A small image deblurring model, trained from scratch.
Model: 1.5M parameters, arch unet, norm groupnorm, activation leaky_relu, widths [64, 64, 128].
Training: soap at rate 0.0042, batches of 256.
Data: trained on rendered scenes of coloured solids on a plain floor, 48750 training examples, 52.0 epochs.
Rows from block 6, named by matrix and row number. Rows with one number belong to one channel. Each number is 128 + 32 x the weight over its row's rms, rounded and kept within 0 to 255. All counts start at 0. Numbers have three digits each. After the name is the row's rms in percent of the matrix's.
# convs0: first 3x3 conv (model.decb.0.0.convs.0.weight, 64x128x3x3), inputs 28-34, a 3x3 kernel for each
# convs1: second 3x3 conv (model.decb.0.0.convs.1.weight, 64x64x3x3, transposed), outputs 32-39, a 3x3 kernel for each
convs0.0 085:111119110078123115108072127092125125106133111170146104119133122185134153157139118112160151138121126144117122119119147108120135149167117040079114129125121238142122077124158030164196138148122
convs1.0 085:090143118141136131078143118131160139185099102119175157098114150118141149096123153181149123203211199133152140108170107128098151105158167126109160108151121154110115157112104062163087170131137148125141171099104077109151
convs0.1 096:148099138148132143130156138108142147146095108083119167146119133117122099104104105114135128148135103138127125087100100143126142139110112096032202122065182102050185105122131080130151108125134
convs1.1 079:108102105070142094145083088138117077159139176174149139142132112078154101110126145132124093110141057100139105132103106116075164159149149097105107118090146090119110146176164132148097118197162133120124107125169142086116
convs0.2 086:118149148128139103119126145131093133141167170113131150139166086073170136135160125128193116120112129128089110134102170121084158169158124151172058111132080199160099138114123045105190117127149
convs1.2 086:104147117124179158121166124124118129141137189127086141126086119134148161101135156087097131107204165124133132135140160117064131114150140091147094082068087110109136151107155118212132122098115117135085138011161128136126
convs0.3 118:088128115157119151096106093110079097110093093110103118150183108111204095151134136114128137139191125143130125136138135161114089156110059181172161146153159142155140130161100117177140137137160
convs1.3 113:139122156113076127112134096131106133107100133134113139115083108097131123099201138113157113130153080129143121122070178069050145138034197121151155129121245114143104123154118127164132122112152134147129129112179119109123
convs0.4 088:128113119104126132117147135140091122083079144209171182114106121131140102143110128112126138099137117127122110081074080100086045095090038000058038105130114145145149129149106167141124128119120
convs1.4 094:116108112149099136160154143098128125072091114124108161086129152167197148137074093131119123164114144148144156159148125100143128116134160167127128126139161153142122117138104104070117164170163134106127085000053131171132
convs0.5 113:141115131124124143135130115112140193092083160127113120135115149111102132107155122116173114133098120134127145125100123116167137150161131125128126131125123128136128132125115118105163118160134
convs1.5 081:137121118145157113158159109125141121127085160130081115122111114131131103132131108117120097150108137133113116144182120149208169135179151159156138152126142170168118099088150055000082130119122146178148162140167143148152
convs0.6 081:126136117131129123129106131145094151142123151174129108110160129077195123120129127126139119132139117129118136125092100158126095159139094131185136141160122115162121119157135096159169110116192
convs1.6 080:108120120182167195149187134127097116069146144116133087142133143148114143097108137179126126165137120112162114130125122155161137117140136096128143137143131097126156134110145106096125150112108127139123082158146138153153
convs0.7 087:139114148123147130130144151127150102070129145107144141119126145180117162127117155125179149135063109118127115115164122164176120117143140117075131144128149104124117121085151255068136122109139
convs1.7 064:137097126114111091130037144106134111135255133114161124074149085107100149105113103148201143165149137145065137116062168143077089135064162137150166165183144170101114136161108158134134105121143126120127106107124150081100
convs0.8 118:146093132135110120135122121154094112103071158131109135099153147000173155086157157115124134141134110137107127136155125157172074117147114131127122121130114117130136106128143000088163163116133
convs1.8 101:124140119126069120114079153127129118078083194106122192141138142139126087147084149127110119159165119141152134135131133117122119135113143134166126162173094184132146137097122125040150154131126102079114111122080112149133
convs0.9 113:130125124134107114123110131076060059093100080087115094113127127128124122120120096131136124120109128135132132086083092060044068099085089134128143131123133128140128121098129116127127122119108
convs1.9 092:120098143108197096117111142114135123120078097121085125145081123158000110144050148122130119117125129137165108114037133131019141139185114109152114121140109139152126129183138088255116119133125132112128135150111120166110
convs0.10 084:124124103108118101097116127143129138175138088170065073116129094113157125163127135131118158139182133152084103088201153097181182096158170153115214085085114160161171110126148083171120121141132
convs1.10 071:103097125186029061178092093121176154090107102141137143094051122154076177118056140109068132083171156107124104115028129165128100141125107131147095059186175110110130108165123115021125119125113138128128130134165155169146
convs0.11 112:140104125128111178173072171119107131105109142128123148150118098126000110155039129085125109121129126127127131143126140095091137109099114131105138110117161133115136148161140255056218189151161
convs1.11 102:128112152099133124119139133131108112195231144093118144087127139167149121136141120145122134255041093153120110156110144126102113160111090133157114113034088134156125101133143143092115132126143129138145156162163118108153
convs0.12 060:145158130125111108130148140170157156183130121158111147126094153160116121126116096146157123137138163149162172112120085107099085116115130171165144093118117138130186129131132100181087178147156
convs1.12 093:125189159096100125114136156151123141082149145143158148109136114178254104105132072132101143113120144157128165171153169192244091099109124164136098177101156132162151096068071009000136135101137118072158122129126127125119
convs0.13 080:148151099180139120148141144119117118096163165098136169132124116129158145129138115120119135137180138148104128171110113157078077158098066159104083148098088162097102097128148057111106144111127
convs1.13 105:120143111163172127116097152118116137154131123153142090137155166082211077111146132133116138099116179103143139116123112156136149132111111093075108135054049107060148153141124135088110141117079129137158140139060138152166
convs0.14 073:126092137134134119133116152110131173103088189094057191141132083151048133167115115135134130132138141130139127115103104124140074081140136113155140097119111139135134141103141214104167099169124
convs1.14 080:157125121149123102129155123121181148206107152132126131141094127219073117175117129101176112132119143153121149097160088126174121124150097177109128119121127113123153108137122103135115138151135139098121162083118169098127
convs0.15 076:116126123124150122138135124177178110179199166145171164121153134135119102151123125111105138120155133129082109115128132135092101123131147105118156105122130125140123118119124183137102139110112
convs1.15 059:146154117102071146137113162128132141149118133099110148138122132137119140127201142110086129095181087101123111155166146102133136173143123132148095138164139097187143152164128130111161098107125086053133094098112066098100
convs0.16 108:122120104131146133091105123133123091086122123167183106132139124105144139127094124076000168174255098105123119117133131156138129092071147152141156153135120070098102110138132104132130138145130
convs1.16 090:133109133119082138101197142116113151130131066134140153138151122163143133166026077131126126129090114117167113144168104133103154104197090133104173122151184145158107104104123095090086120136166140000118124069108127155109
convs0.17 123:131125125134111126124121138141118162122148196079166222131111099124121104123071097134108148153133115101141144162126053144122081094068109132147129130114122126127119117134130156097132139143108
convs1.17 098:142121114117043079124135124133143134166118123134137135102179129149140118147092135150146112175115127116145111121174146181140172095151140106121151122084148135110148148164137130184167104177152158130122130141129138150152
convs0.18 072:124109172154127100118085086105138126122093131167159147126112129135131132117111137149125138153151141130111134142162139165154125138124129086121210198173168140121127132122150035121160082129154
convs1.18 071:137102144081145115124137120164102157090111191105122147155143174077157154116085119165155094201186140136195147144096165057122138122066141100128152123177163126148123161158136173061153115180152147128138096097171135149118
convs0.19 130:140127133100122139144127118105196175130117114104119124116124122089133147161122155081151141151158095113081124114161145130089150084111122123139144107108125138133138117110124097139105162121104
convs1.19 096:147161157164088144156167151114129087111091097109113128123082079137127105129158117132102125119139133113136123157195133132180203108185128127102129128147139140119110094061075108025018136095107154180144159110181158133154
convs0.20 094:122091137149163097097086132163100095137091112179165151117135142164160140136124114128011129139149132153161140123146152135110101131122122130099137128150136127145125139119132121134152131137131
convs1.20 093:156125132112106117114092126157132151111136126145129143142138133153078153166183122164107132153168116154063133160152080152166061139139107088182117124147131105145131129083110053110143123153103163141183099042119106050111
convs0.21 104:145154152130141149125126115110095120094058083104071126118192149122155095141122140130130134129165123125120121133137146119094111084105106119084104122130148140179108138141128113169144153126124
convs1.21 111:131118126189245168187190209131177111158195137120089111146101160143036123107096133152126114137117137139116107140159148168225101133196147094129078100169134097157145120135129161162142141088140132148162138210159087133066
convs0.22 105:115138127105163085089170129095114159101146137114137142186116147207158163202117154144001138105161130107164109155159139160124107163125111161129150125133091153115103164114098185089164141092144
convs1.22 114:139113130134165126112122117122115147136146091139156151119202174144113144127133183134088083092111080107138089121136151144185080116150101114146046101173139154190076140148131119099060116123118127095125131153147133141097
convs0.23 095:144104123117173101096147115113105120131144134137141142122139147153087124119156153117073108131094092117156130125143111129116148131198116152105119148143154122146118093171114068132150127119107
convs1.23 097:156180158173166143102116116165164140124106142152124138186203170146152169151222149111103158169170128171062168127063121133118147109122078092147093149124118109119120160160102123082053154083112103205113105150132123149166
convs0.24 115:115123110095100117124142110109102109111094119140151143106104100121113126125156119128077122136135142159143146109177116101079079151119105178152144122128120104104124134112142113135123125113123
convs1.24 113:126152153112125141125117103121046100121101121123129158090221110099101146082155158128204170120183114095179152165103148135123163142062125134059202145080166105099126137145083159104133140110132123054145144183128119147123
convs0.25 090:135167130113149123106149128158150142140119118118079124137152142133196128118165153128199132138099118136106125132121135140133134115104135113188160078123110132152108087158117009236138137121112
convs1.25 079:119149109149155095154165125150148129118132140129107128101044088168041122088140143136171139165180106125125087140206130140216181173152120069182114138122077148180173139166149122119098126120104089116151135180134165124150
convs0.26 123:114123122135150148125122145157138147118153140221244183111128119115137102133108127184000131096146151113168084123132132132122138171116125140116128143149145141116131130136125146126096131113132
convs1.26 110:136177131116108153146148110103093128111134147106143141123255127155247151153135142126121109098099081081157115112183140073197108144060139115093108117087125146116148128072109102000112094111078135116138130127132123092124
convs0.27 101:125128131143136131120118116102090126140112122139094128121146123103111086133142100143077121115166145129118134104080053054082066070105051142125133139131107131100122105147121108110156129115164
convs1.27 114:144138150183114067143128122138126147133185169112164150133023106125170110125198086131133107129175152136057146090058105142192071076132115136041125104141168114119128100212127110163207144095123150146173177175137165139159
convs0.28 099:100114124121122110111099088124108089107097118094051114106123125161139140159075118128011094112098095114138129129142145144147136128133152089163143151156131125130143106106125156103137151111123
convs1.28 089:147097088140089070143143084126146092124172141151149136189205150148141131119054133169184148183147134111208096126131151096137142120135143123129173130100144127144178160068136166095141145206127143147102107202106117108101
convs0.29 090:155116143146134167115102136164123098127091099126105097108147100029132100097106113137154107175132085088095188146102112113109115100108117103125145127129126145130111113110131036112155161137114
convs1.29 103:127121151115046093083057125122107138053148132105108144131129154086216171121214143099133172036156156096157111144141159148162126184100151182094116146113158135063091071064087137131082080090089134129148144113144191114153
convs0.30 119:099097112101110118087108128144106090135153123108126144137119165155109147130114130157101109129113165117144119104144115125092123105125133166133191156104157128112136066137112000181113045163111
convs1.30 178:144168104118156075121123128132153156088124155144079141177101096136155113128144141145165137137200069104108132143116060100156156101110090146124138174123024170165117118102153150101134131173150127141102148133119137176135
convs0.31 093:122143151154101109152110103106134126137143162104134132098110135063136181072116132120170154142066111115111115161129110129110111123066136129172171181197207097132167122111127057122165117123151
convs1.31 099:106088153116107150151120128113070129124177105141144147081141145135161157090081109142158129097087154129182121148128125107040084131094083121079141152140201154093172102141108071186106125140083152141128128109130121096122
convs0.32 103:100105090124113173111067098142142133141146160151201155097126151154185133091156156126102079106091130072111139102097116137141101102148171102134127113139136106144143108149139086168128133129135
convs1.32 132:141122099129124115125126154141143148135158124097160133132151135239231107191176112118150134108128176072047138136150135142109169105089176110159119148125161128148138145143109123041129158115125100115151151148120059129151
convs0.33 094:097133109137147141124111119128118089137129100102110105100128133100135113108126128157107105113131141142160123145152114133158158125144143018113148080124168159192193142119139091146127128105126
convs1.33 108:152160116127029165108140136116197135131184140108160119139099108174165088161109105144089124114143090169076084026191106074127102076184146190081172094199115117228184123114102110051164139088123158114149141071109103143111
convs0.34 112:135108140146180117120104149113092125118079136086108160120110092145152140091106125150112122116134106081121100131111133132119119119184158120123121107120111144119139119136131113127134140100117
convs1.34 121:129126127119124099116097091115129130128136115093075103159212121133129124034215082122148128122136129120048177101145119039129119157129126151124154148066142125101111136113112127088096138061142137131141109075125147199141
convs0.35 090:108153102130124121103082125143128116104117162084134126130106140158105162120150188147147120110106151147152118138170186115146158105123122211169178229132129149092087146107141212090141101134102
convs1.35 090:124061108088099117148116133115072119165140041129127124104122156107155147083113115130217176091146129115048108111136127055190132105139125162144146161117104109122123139133116149000143144155146133152145166156097142116135
convs0.36 089:120117144129129144135142097144099142186151137148074120152131139126104184157136157158142086102090114142125104131126146148159159104162149109083096135138134126153145185097154231013108111130140
convs1.36 075:143204125136173095145147148129168150098108115136123137151069083086100104180219102120145136122100156150170134141126121093101073050176148112109145085106120084201092119114123128204103150093122122156132140155100115089147
convs0.37 109:111126131141123107118146146164128132141126159149155167136102132136150115134174186089229199143030020121123114135107085130105129148141115129139123112119117040063091124140124134125105139116114
convs1.37 100:131099112119082127106112152147101149118163112122153120168185160190223136221217124140113136166115109088111123116126153102103186051103164143116146093133154116115125095084119111053107140101131181142135101104122119202132
convs0.38 110:112118127108120119149135109107098142133137108127126141128148109128119111136135137127097109138099126148116142157135112102148123128146117022058031226214190177168159107131143120109125132135131
convs1.38 111:125146124123131152136130098109159111136136117111113102109080117023136067086073134133125120108126138104055202159119071130153081151188098123164120120116153156163092139151134173019159110087158132076144148153124122161104
convs0.39 110:150137127142109147140121136145135165136138153151146169104151102091134112111111130174093142100154136137139141121128107135100140120119078155166127036069079005062098115121132116108128134118118
convs1.39 104:086105133105128092141129127125143088114061135148146127086140138093185134120142134143129110165130146159178124223172132216192128204137097104205099149121091137126129127109123190145143111143120091083100067134139096119134
convs0.40 110:111179107077169056121163138125144132141130113115144145158149163254088202166107211144125131142114124146148094119123140126117149124137130131115112126139129135125115175054087220000104140084093
convs1.40 106:121148141130148058145140136112106119111094150156141159117145132115144064124158134115112116119056151115122114137098123134105111115106144136112048113066047136111117127118120160121205142130062130113124122103103152169154
convs0.41 119:147179135134107136126151118136102132130112090110051068135149127112123117127118119124138172157121115107053125147160153125122124117101119121134118103099115130130126141137164119086130122148138
convs1.41 103:156146160142097138090092130149118126135077146149136127120085115113077113093086097130142138130181134129231102136140118164170110209008152113105124149155114134136158132159124084142151085180081127112119100112107133036152
convs0.42 108:139093165160068184128143110137132146145105137145153139125150167149172255116178205151125126125126106142137121110143136116160145124149167127118150144110131151122135135148109178147074143108154
convs1.42 105:131122116113131122138122112116144156167134017115113086137162109140132194140141108145138130130165212115108156149103163160130129122109132119170141133143241135154135126135104144107114133137154150167135146145139143114117
convs0.43 087:149164137137131121128064094164122125169167158129171182130077087078085132101093142117133131161166142126129134126126107118132119109135135185153098170136117174157144132124135109152121175151128
convs1.43 075:113104046139181105172108093125129092104152177089087119146099124144204137079180078110102096038237127085087169109117129144151128102088142101110116123172136136114117136062146117187126160190164136075076150221092118128085
convs0.44 085:158143118136080158116113152143100121149109106132116117156141116059143138092140093173128117137194125109087148111118137132152121093140148206078030070027076225150096102180128000176146125121153
convs1.44 082:135139148166113060160120147121112100109163101126156137138141104145203179128113112098073104075106203118142110132094153187124160141123161147127093149104142054106064140129163086122111126090125128122125158078092165129112
convs0.45 082:124109097141145111136114136104095131158147150133125133116105117122147119108114105160155152152147143118104122091126127141125112142113132170139115099112094089125101129148120108146139137106121
convs1.45 098:102101120142166122112199134156129125094136109142184148170138141163146130122111116137156125103198132115188120141144112152164145129133112105163131141188131170152116097097111080167139144147121148108132129097097149128148
convs0.46 092:119144122115128109148122127127181125098124138108171149128133143082092143137142139109214149120101112107137116099096089138104100129150107177163141198168122139142131098123127111150144140124088
convs1.46 096:133142135125139173110114100167114138117146133143184155075084122110164115101163104130144133129089163124037126086137119109179116095106106144114096127140142142049080146209126122061177150131128160117153192154137155135123
convs0.47 084:115180126070132094111145141093115157115160149095135154153094105142124097161086153146086153086119112119130112146151141118137124124122135150099134160128143155148124147087027180126025167114084
convs1.47 116:148164142161156220163145127122125157125154213092117137138132106144114134170135095132155185122077204146159181137127111128124136165050134151120158164198180131116192124133100128169192132136120137131150180148150181083149
convs0.48 101:103127136159107132129114145151138137070118167114162161134119149124130124118143118131177113116121145132143131119115155147094080107071099113122176117113148112139130115125129082145145119122109
convs1.48 111:171161155224162080159142138136115112098107202093113139150113154134112143110117114103110115104173061138103122126127131144177110112118125143127108140131137129153159118113154130157081112155128130149107132115075173157152
convs0.49 118:126149127127143121104130129134146101103153143136142148156118142224110142159126146130136132144116140134133118131132137118093171120100126133182077142163122136150109196121093255118110069131113
convs1.49 117:155112123107080156149087100096091145100089128115096115126146132107142174144163125143144129068156167101118131120116138118102136126121128150114136122160171106158099109135127167049090123103138147132134109079141124099104
convs0.50 105:131138135121112137154141141125146119104118149126148126135114143132115116170128123138136117161119106134134113132148112139175145141147097119143115124118112119138112109128145127151113124145125
convs1.50 118:159151134192170201152182202124115125091079097138105136199129128096130189149156111108143134119114161112114137123121128094129109124151108148096149138112090149130135122104129117197070116116141118089138145101058146103135
convs0.51 092:131119116116130153112109138151125120164159167153131149122130119088096120131125141130176143167135116131104130129144171129084110105135113172243168127102132117077088148152117162066129152109110
convs1.51 088:126171097094181084105117116105118116115123168128097103152124140157072132119125147181136126172102119115045097189184143168115086120148117104198133167029043184140185112135155119149212132122103131089107100117108118111129
convs0.52 112:115137113117094094106123116070047139123121112107066156120138131124125125129124104128154123130116124145146114096114076139131131113108122122153122127123150101134103122116147103122114122168152
convs1.52 104:109153106154156071113099107190186126116086121144149116126242096125129110090097091145192085111137134148120116107159129110126153117165154103232117107162079161127130150072156100179135111112147139224089117177151129158097
convs0.53 103:133151142127111132126119151092106108141123115090077086139153111095190090138159129120165123144112109118115125125103038142082081121110050133138112142150114166118114128124121079170141115103129
convs1.53 080:116135099083127118130134115137140112192174068111113091128148128143105129096113148137159138139138137148162152137137125012067107148096136119162172111146121107167143119075114255246122102153105130116159072126139127071135
convs0.54 087:119126139139120119138137133094142136094132114083138144149108104109135113108156110128155150140068105122104124118146138132183181097125081150118144198142122151107097165120149071177139138128121
convs1.54 076:087110145009126133122064090124155120157139169088123121125176121133144086095149124129180131110143121152185146115121143151109138116097129082127103216156084070007088131106122164149164156162132106138115153149130125150150
convs0.55 088:116140135124153143136126133067089088139143122154140110138137135131126146111175145111157153126115128109080116077106113115106110128149156155127116141113113121136113142107121130168118156133154
convs1.55 091:138145160119118110152111149117123090181181128130105118132144106088088118119091147108166141110186114140157120074075114068022080124166161089177151075173203108091081166113146139095096104100100149145099121137139139113115
convs0.56 070:125104102162135093171089138118126127134108138148120126150114094158086101121155129112160156145120134131137127107090116094117109106118122135172063134146109098198122149061119179102101124084125
convs1.56 109:121103122121098184122143128129108142111175100110081092130154141130032121131138139121082129086000116087101124123171125102145126129119101148105138123056093106105144149125131168120176158075096143104130099089142180139151
convs0.57 097:144140139114113125140126129110105080100117098074080102123129125139078119161106118119192160150169118135039108126171161103099141056080087126122132140130123161155135139136115107139103149101118
convs1.57 107:112042139107127150108117136111128101134139184140135124099075082093189160121110127111191108173145109168166127140116119102140085131053144147205110153129155096117164118103203199015128133175131095220107145165135099083142
convs0.58 111:125121124137107135131123137091140214115115169124077159104123116180102133133132124175104122104126166158165131064099123111166133112103077130133109129140114124141114128130100220064118095108117
convs1.58 115:116161138139130104122160134131066123123062132131123120133141097110067113130100146131171123139110122114162117151195155115192134182096147121113141149106044104109122130078213157130140110211115110162177104160118131080148
convs0.59 093:159140133137113185141119164114124101116143089165137148124156160093128143121150145143197138132082133133097111125106174127125113129135141163044124168076094192126123141162156126144109125129129
convs1.59 086:147114115147090176115107152126119123158163154193170126176037151159118118155202109073080133096008145104126149080240080108182097103198140186123134161149139163130111058077159118160150090093166173147103169098137161169123
convs0.60 135:136144125115118107119128143173139111089136166079137176120124139140159126120152101131191096099129148152114111131141137179109140168135098125131131122127114133135126145125131086169107111100132
convs1.60 104:127111100122116104139103140134113117108157151132128124150053114130213162128178139099093128120131101117064129124134117124173099115079103166138099149181133120152148133103128128079135140122139127149136126135139130120140
convs0.61 095:133125118115114100124110129075143175095125150100101135115116120158129154120111120126124128123125140129130128128143172175207133172154140099021146134066141159108178131122134093127186131103112
convs1.61 087:148141122130092208117144167122132108066182097105151117154099087104082111149102111101094148087063147110160121114081093162147092167111110181148091175137149130162183143098103132170130157141129068093107075102141142076136
convs0.62 111:135149141121121132145138126108120152084120132091087125138122122099127089119142107148219121101114145137089140047082136103096162121140121150139130131125139133126121139144123076160127117109133
convs1.62 113:148137168120155188121146133112133150158076095136147134104240132134089085137085109156178121139111160125215143159127161130120143129148156110098176106098138143064097137135101117098123109123149137106146123154154120098130
convs0.63 098:122109120094115111119145108117176166109136132107109104138147158117134165113137122102150118119166137160107143113137160131089100131139131151183150106140110106150102157110121157166127142152118
convs1.63 124:173115136124162155162144112136104135169165121115134121102064119049153151090184088111094117164132165119103144110095151107149100115195098144089127171188130112191150111155112111128127116106144091100141112195134174140150